Weights of a small model that answers yes/no questions on an image's attributes.
Data: 195000 training examples, 2.3 epochs.
Rows from expert 2 of block 5 of the image encoder, named by matrix and row number. Rows with one number belong to one neuron. Each number is 128 + 24 x the weight over its row's rms, rounded and kept within 0 to 255. All counts start at 0. Numbers have three digits each. After the name is the row's rms in percent of the matrix's.
# up: expert up (encoder.blocks.5.mlp.up, 64x192x96), inputs 0-95
# down: expert down (encoder.blocks.5.mlp.down, 64x96x192, transposed), outputs 0-95
up.47 079:111180150153105187115108093117129127135097141091068154131142136121147138117137122139084104156107149130118116112126109133153144142180093138155174095153119124139170105117082143153120093146132140138181125106121146126123104109160192156149133125123096139154116107120156137121123117142144125129
down.47 076:141095100115095080091152154141103162113107138122099190138085146153073130090150142102117162136139161132141147109115132154117138117140160128096166117173167118106106146106138117153094149144143144145123125148121124166113140117115125158145144128126166133128105158146111111113137143084078140105
up.48 098:128147127119130142090159129136074118088107125106143141145132109155150116160107128093099139103114115203132112122122110166130109149155152158132128182116172126162095109120162130158126144137138140119120171135118090136178148108138097110133104099134140060141142093124118141126140129101125097117
down.48 096:115119125133159132194117142143112143152089131120126108153091163141131139129142131107132142141152073108141129155119122140114130110156101132136088178102158170133100130119124143144116112153140103131130196079152127176086098166138106111094133130100099146141158124099151123150093128118150156134
up.49 094:117103122115122121149101131094124040129150103132151151113114116196162121150101166117087111113136099117108166139098118129149126136140156133160101147096110133149139085142141141143101163092176140172152113127066095120149130139124099145126156126153124115120127127114110112116106135134134116116
down.49 094:115134105144125147125135124148106162131117113126107099143101100115157099144110147122097138148066162102146127118115180124170127103085101119142164106150105105111134196089143129099138112141169124080165124125092141128154138114127175116110140098106124155172115153137147115121127134129145095158
up.50 092:146148136111123120097117136109135096180138099126151148184129150138176090146168128123131133097127157102123107109136094129118178121144119170120109173083127138160121135097130098132124169113142109162134134130119117099158129106122086137101182118124145061124144103132085114147128135148116142117
down.50 101:145139117151135160131151141118150115141133184121108159147141096119149118161118129112111079139128138167150101149145152148151094099102137097141162118106135077114184149113116118086161082154114123116138128103155148103107101150108146077090130155107100133149099148124112112109120108145141082142
up.51 107:122141163139133091122093142148154088108127086174113164133158154127136130131103155105119131144142105136104139124088070127138115123159187119123096126130140151143143106079142134135079147139139157145155122157122137113172069180138141123148140120094124138118111146096130130172121148105099118129
down.51 103:104169157156125185133130131133102131126149131088092129132104129127155067086151140170090084150109149126111148155099130110151145114102108128144157096133121117163165113146168155103166098121133100119144127119107150131142100081127151107113154125137142132125139151112123160108120154147160089164
up.52 096:135104106109139134105102057091104139109113140099116093112078157092128149093167134141189110128150140119081154143138159111115168120103141107110116135143154108108119134134132173161142070110115118118123128154075131106146134118150140137159131139141134116121107101118121141112142129133172165132
down.52 090:152141159126136119108152133110131151111137118139095171118127121140120160096145140096137071104164173109114135125123100127126123154138130117086152081163133096157162167123139175095135135124118174106118129131072112097121110090154126185142119129142143116111152159122141134162145136155080144137
up.53 092:158102119115172129170128119128156099134161145140101128126130141139165141156132147058117107152105160156163115110147106120104109146133147152156138144114125139142172107096151103129098138137131124141155165084134170132102124129105152124119066099096148139115095105140084078138123140120131099154
down.53 086:101108115106091122161156116092129091100137095135134128114103172145171131111142138143098169148118070126088144104103102134129140111145131119141125157116126177158104140141173136133086149128113120150132131106097124133136120169112125151112152109131106087118167112131120109187077173122117125120
up.54 102:102169158117106088108119135119109130132118119100127122164120149171109128143167143122105115129139127151099143122153123109111149106126150156146113105129110155201117113147167165118091169098126112162128113141112127124124115111117117131158130125174166048127149135106106113150125160132070123103
down.54 096:143147125163122121089179166137147138134093161116108086134127082136143105120087110131151107122119113118152124169139158131130105124075113136139127116126075086150140137156146113108110090134144127102144143107127088126100081116116131133137147108119132181134082141132105157108160106143168087147
up.55 097:119119112122153127109117110098131098120078140081126179140117151149148110107157164122124152113116120130144174092120104086139139090111131157106130142116147144172140113112173140112133170145114143122137146154113146123177153121106127118103142056113116112110155078119094094144125157141142121091
down.55 108:096128102166154157134174124124105151117136158126110093125109106149164061133140102131101109148095153144134138158156126128166134116083120109143151102109119107116132137130124146105155106134163092092153132087132159131122097120108154104096125155133124149168099147123118125105116127135163133204
up.56 082:128180107098139099100114143113091080113102080115133131134114156163149108140145121081102133077119095126099136114097102118121168103105115178134128130108130157117137132140148104092123152109123166138131122139120102075115123136113130137096129161133166081117130152102093098137134147159128088138
down.56 095:099144108159142167118154139145095151148122157098108072133124072131155108117127083089123110171089152135159119141135146079135129107091113100147146104123124127131124164117120110103130090146157079104139118142137129129127125118090174104117139161125124133141112163117110152129138115111190116156
up.57 097:148139136089134132098141147098120095134134093118153150136101137153126082137146163112119125118141105101099183123137125105143164105125162167128138169139164185145094146138122121104103170127150137170110127157135113118116147141116083134143166127159123116121159104065116114176130143164120123120
down.57 108:129133136151140161117165159146099151140112152118082101133124074114147088133121112128126082179096145125165142145140152128138118137076106113144141090123089103114154158119138116116152106138153120113156141109131145107113120135126157103096104134129148129162089139146091156100117128143159066172
up.58 093:112160139107080117094109152151155090101134136151133122140136153121162129136135115124125122112164086096120132090132093116093106122165144160107146155106124183102111098121158105135139153149134130161138107135117109191152131101157111141146132164083144116128120103133105095174162141168118150113
down.58 091:127091134116139154127139122124118150135162155123107116115145099118101102139099127118092080166114137158157134157118147108165113120129139098147169114080093133124186117106091119104143122142098124136109111095151177120116100146108179095090094151127087172170146145134100139111127137134139133145
up.59 115:132132146135134138125155111138118179163127187164132111088126128134128146111124111142190131080112168136107108121142191143128137119111092105085117120143157119169133118151098123184120123111151147097127116119138114077109129135094122150122120106132113158130139133123143188111100086129138108117
down.59 104:157094140106098114127126109150136123115125096151151158098157138131082165095157139122172102112161161145137092063124149137086124174121147129117117117144139137111099129144108113165092167098112150147127124138139115098114183107161138147119138147155138149106128164125121135152139140106079160108
up.60 136:137126161151106144094146103120133162157144143144143088100119129116058144101166136105155069159138154127116108158134166114147152119114122137129117097124118080125099122149123145164139094121147147098091102140101101122117136107138168173139131141150132161142091144117135175094107129096139142146
down.60 118:173117138080117120126142131109139091093125095164136192109133157137079160113111144113163081132159152116101101107134104113093144144111136131128135096166120109143135114131115132154112150138148135158143135138120100093135152113138122144142117097160154154117164181112135124156157162131087115086
up.61 100:114104126115100144157114109130127087115144103155145155105108137144111083130170179122132154112131087120122117082118108109149164160145125179157153128106110169158119067162132155133135149101153135145099131113120102151092126145116148140126133112137146119153161136081114120166100172145114104143
down.61 104:130113153163134133088161127146080131134106134116101114104103094103150118100128104124125148128069166108107128147141142143146125145114091088120188086158119088178177157123120137118149107102126121110161115129111118107131132107110134101104125147154113090146123158128117162116126130133173112178
up.62 104:109137159167117125062146131146113144112132137069104124124157110085114124130139158120090180139155115139099171153111146100118150138121087098088161113162145136141105171133123150112153165129146099110162114162116121133113122100142140111142070140112109088134137127122124134155133086134117115126
down.62 083:127101174154072111139137126187128119130120125135092132138100141108122154133113130128186112115155168138118122129173131143117162145138119116130108143190141150141089106124100153197110134145123127121116112172135117137106119148145066127110136118148131105116136124175149162117160114107109115150
up.63 106:107144128136138139146134103121099143143131108095106120081140122129094138077160101129150082129091126137111110147133140141129178119114114134119152111114131124078133110131099112168139102119154135098114120144108092082143132083133168171137143096175114130127089116121154166128073128142183154130
down.63 097:144107166083096097118119143138152110105124109150132174137148142099079177111151141109150145147157152142127132083140097104096142140119167116101126108174142093133135143115131135145106139094134135144115095140100122100125141123131100161134126109166114135110174138131133120162177163095084088115
up.64 110:123149125076092131149132120106130073105134071140120138115116144149118089141157151130134168124117093142088174113067109123106140074119141163112089146124139146161108107127159147110135150123135134184156127144147122098158103128131143135124137133096100146137159108121096102155105140130130115094
down.64 105:128136116163137194125170150096122160121119121115093116133143114124181092115115104121084127150109160112134166160127144133173146130113083109120161123117120107148153146112158130092139092090156089084124108111122143118122114094113157102116118120103105167163105137104131151116132118131166110163
up.65 088:145150072121139122117150121104128091097142167125175150105100147154159100093116123166111165179108137153106125115093107143115124108105122183182121127116133119122114097104143126109112137103112114153125111104113151151175154145134125108144103136149139096108117098113100108106097163170108099124
down.65 084:147140117156144185163131170123112156147144121100116107161128097133196133150103143135115125158118121130108133145128155124143143157117095067134169110105140135157157159128148126115130151100169145123152136129138163176154129083144163120066096120115140147110144127144123094148112141142133101133
up.66 105:131099103119132095118117127120181063100105066174159155146085155147150123119152162167106127138133098110121124099107106108128177131142134141124110133123130156149140129100153146092111166132128123163125142154107133128163130156117124136138157135153132137150158108097114110146101166170103116097
down.66 108:111145125159140149086147113138085148107136151127082127129120101118132053124146139131138094163114178133130123168140169143157117118102093129126171053118089097147135143126120159094163089119137111135135103129114149120108123115117134085090118136101143136140156132126114137115125123136131110171
up.67 107:115098142079107123127131142110116077071127086151131173106101136162134107149126144165117163130099098124122146111106077090130169127135154133116102133129150145163138106141122134144106150115133153134141145131106122139172118140138111149147131158131154105177144100070154089148148152133096155120
down.67 109:107114136149145156109174138137107161126123138147101093106135097140143080109090102132132108161105162115130138162147135135123132120096085128122161096160111066130161150116139132088164078138152100112138133125094115102105132100100155078113131149125144174145125160119097153109120130149145124157
up.68 104:090149194127098142090167108117093170149156131108109107138137158086128161117153116142157127129132153126121146156092128132148158152107099131149130103130134102150111131163177127147143133137111135092107121157089108109117127071113137135130112149123146100126135127128125157089086166111139150182
down.68 104:136113171128095125131131137148118113120112123140115158104119167104093168150159123137163083097150093125139118117099120083091156125175140130142094118186154160137147154149123143144104176134135125160167094129082109106122140102139080153144152117139156125115140140131138120167160151121098134119
up.69 104:101123166121092098115144111108127098120129094144159158129122140139197120129093136114097151078143103144118120108094109089111121120135117125146155160136159144098148134091139141126109121131086112150126098167129106158136134142110100148144126127129147088095147104137105069122190138146170134142
down.69 081:106110114130166140143125141118161133125125159137081125128133096152151131184131100121139113165127169150123138145144126148164131095128131126151096103142138086123165158092098132084158121179171097124154142108138157113131110123112175079111132160113140125134124177126162144134139114103158104167
up.70 097:124126103139142124093122131072114122115149149119097138144114137124145100129114145126061136106132142127156170123101126103087091128159154140147149070096183134126114141130138148101148140114104145132152138139170135123175129112139096114114107107105132099105122069119108097171110134151120085101
down.70 088:086110085122168143126156155148146126134093138137124122160105097153161175148103113126131170130113080130154136146124112154150092100121104118184110171132144145141131094112104103111134096160147103121133110101137170127125104172125119116118142137091081096138107124107102101149116144087110125140
up.71 109:121141137113137126058130142134111082102146097147116158135124150151156090158125174148106114082125107099114131122087081142115116104099128169148094145122142151155133112118134120120108130115096135130154118144131101166133133129108131136162145160140137099143176120084100077160165140129095141099
down.71 112:116138112143170183100143137127114129113132124113133124135119084122138076136137101118130121175091150160164149142160161129160135115064117121159142133150096092125171147115138155116166094113144120130135140111113157104116115136121193106108132147118102141148131167115086157108115102128151124164
up.72 107:094149130172146140122143114127101179115119131092114114139075139099101158121174152127119117120163172137114135119102137140134161140106101102128133093144136122117137126153170131130169110096144141132101084164105113108122110102127114106141124192112147124155079180141111153100125132100166135137
down.72 095:131130141151110111112098143107092128118144095124136175136147146132047172073126136146153086096157136126125131132148132156109159159125118131146140085194146107135159118125141122155091179117111085119152125150113117121143138126123097150160138136137149114138117151127121150147167136113094101112
up.73 101:157119158084096077144078120086129098132155099159138149157143157137141126168135154089129161124138133136161105113106069100160156122155178145094127118144162145157115121125136129174146168096144152149103139140107139143134092109121111145114149127157135149128141117133140091133138145156106112121
down.73 098:157155135144134189113118097125096162139125129116108129167136117149155092131105091131092125162090146125121102147155151145147110142108113119130164087113142143112183177135118133092136111115141102133152106120128114133115132115122186124123105127142122111121081150141072132083106138130164099168
up.74 096:119131138109092078147127155113116083091164091171126166164123115125154092101124148153116141102155113105115124093087117104109132130147137150137165122105128163155140124154110150124126151089130106143150146146128135096144106119106116148127188148154140102098128100119105127131195131127143102088
down.74 103:125134126143159149130127136135112144113136138131078137113154106133141103152115104119104098183109163147142131139157146129148119119087092098112144113112136102118170144084092116095145088163136100133169143128170156123131091140101172113100130147119113130147097155128117162088159098131178092152
up.75 105:150101139061141099158121145156169089122186120196152161138128150130097116140104139081152156112151124146143114087114098141097136099126170121118105135115125126107157130102100120117098147127104122167142170158147129137148121161121140146145150137106137153112100125111119111124151144128096106108
down.75 093:144162125146134176094147102101103129106133130119121143117120121100135090120090168145116110146135150109115149126100140158094158141121097092107201081123145093179130156102147122121149107105138151117123077154129144130127163116126167123145144128116154164136110117123087161122151134158146085134
up.76 102:109158099108107122123183119131144103149102122115118111112134105187169111143147134103128130085132103123171146142117146137116120091187125144128121163092114172157094121166128127112144152103161118157140147088090127152125150140124091121116110112168150093106091138152124147117092117108122161117
down.76 074:105144096096124087133067153105101110144097111145142144128135105127140114148088141097137173121131071149106122137109100150107109115155148127118115145116147153135061123121151129148097176141129153128093155104140131151126123140146130131111177098120128117156147097116176124115129115116134195129
up.77 099:182162090096155133103134106112151136124126150099115078132148144169146111121125117139175065105118146110125120100139131158113140107135132164125163119120114116137120103135103083120110141130137128144125152139108125122086145125113151159090135093128169085132138165133123170144139122102154100193
down.77 081:142122110065161110087102129103128099098116144164135157144115154143122135124105122096085141121147175155130105130097093100094131174118136170157151142136126114172140133156153128148117113129103142166107110102112139178122155131113155118141113120107134125112141133111098101146147144151076092088
up.78 093:128137140103094108145089124122145101090158113148162163122133134120171107104159137140133121136128113122108148123082101108101149107120181142128158148098144172168125118171148107126107134095128103135165134143087142112136102134125093101158140098090121102137202116128100112134159147137101114151
down.78 116:128134102145138141134150143142117135153118142117095123147142089117160095144092114097105090142139135155179148169115154134153107097119114077138145118136109114127137143100133145080186095138158095152121132137123132134126121113093151071115083158095108135171116142137122107112151119131177101165
up.79 107:121126117134167118143127126139142129131136125117151156133108084158145112168079138103121168121079097144142138116133141143074137088157121136144111181120148147162069102112130144133093114157140102134139180105139097108175127156098125134111119135115114064110135127134103102147116142165126137105
down.79 104:101136097091118094168106137152143114121117137114162105153121127165167131155124118120137153145122105133107100122148124102130103131156122136135089193086093159119089101117123146126098153152155142078106126100096130147162113163093122135118127119107143166129144087130154100114069151119126159120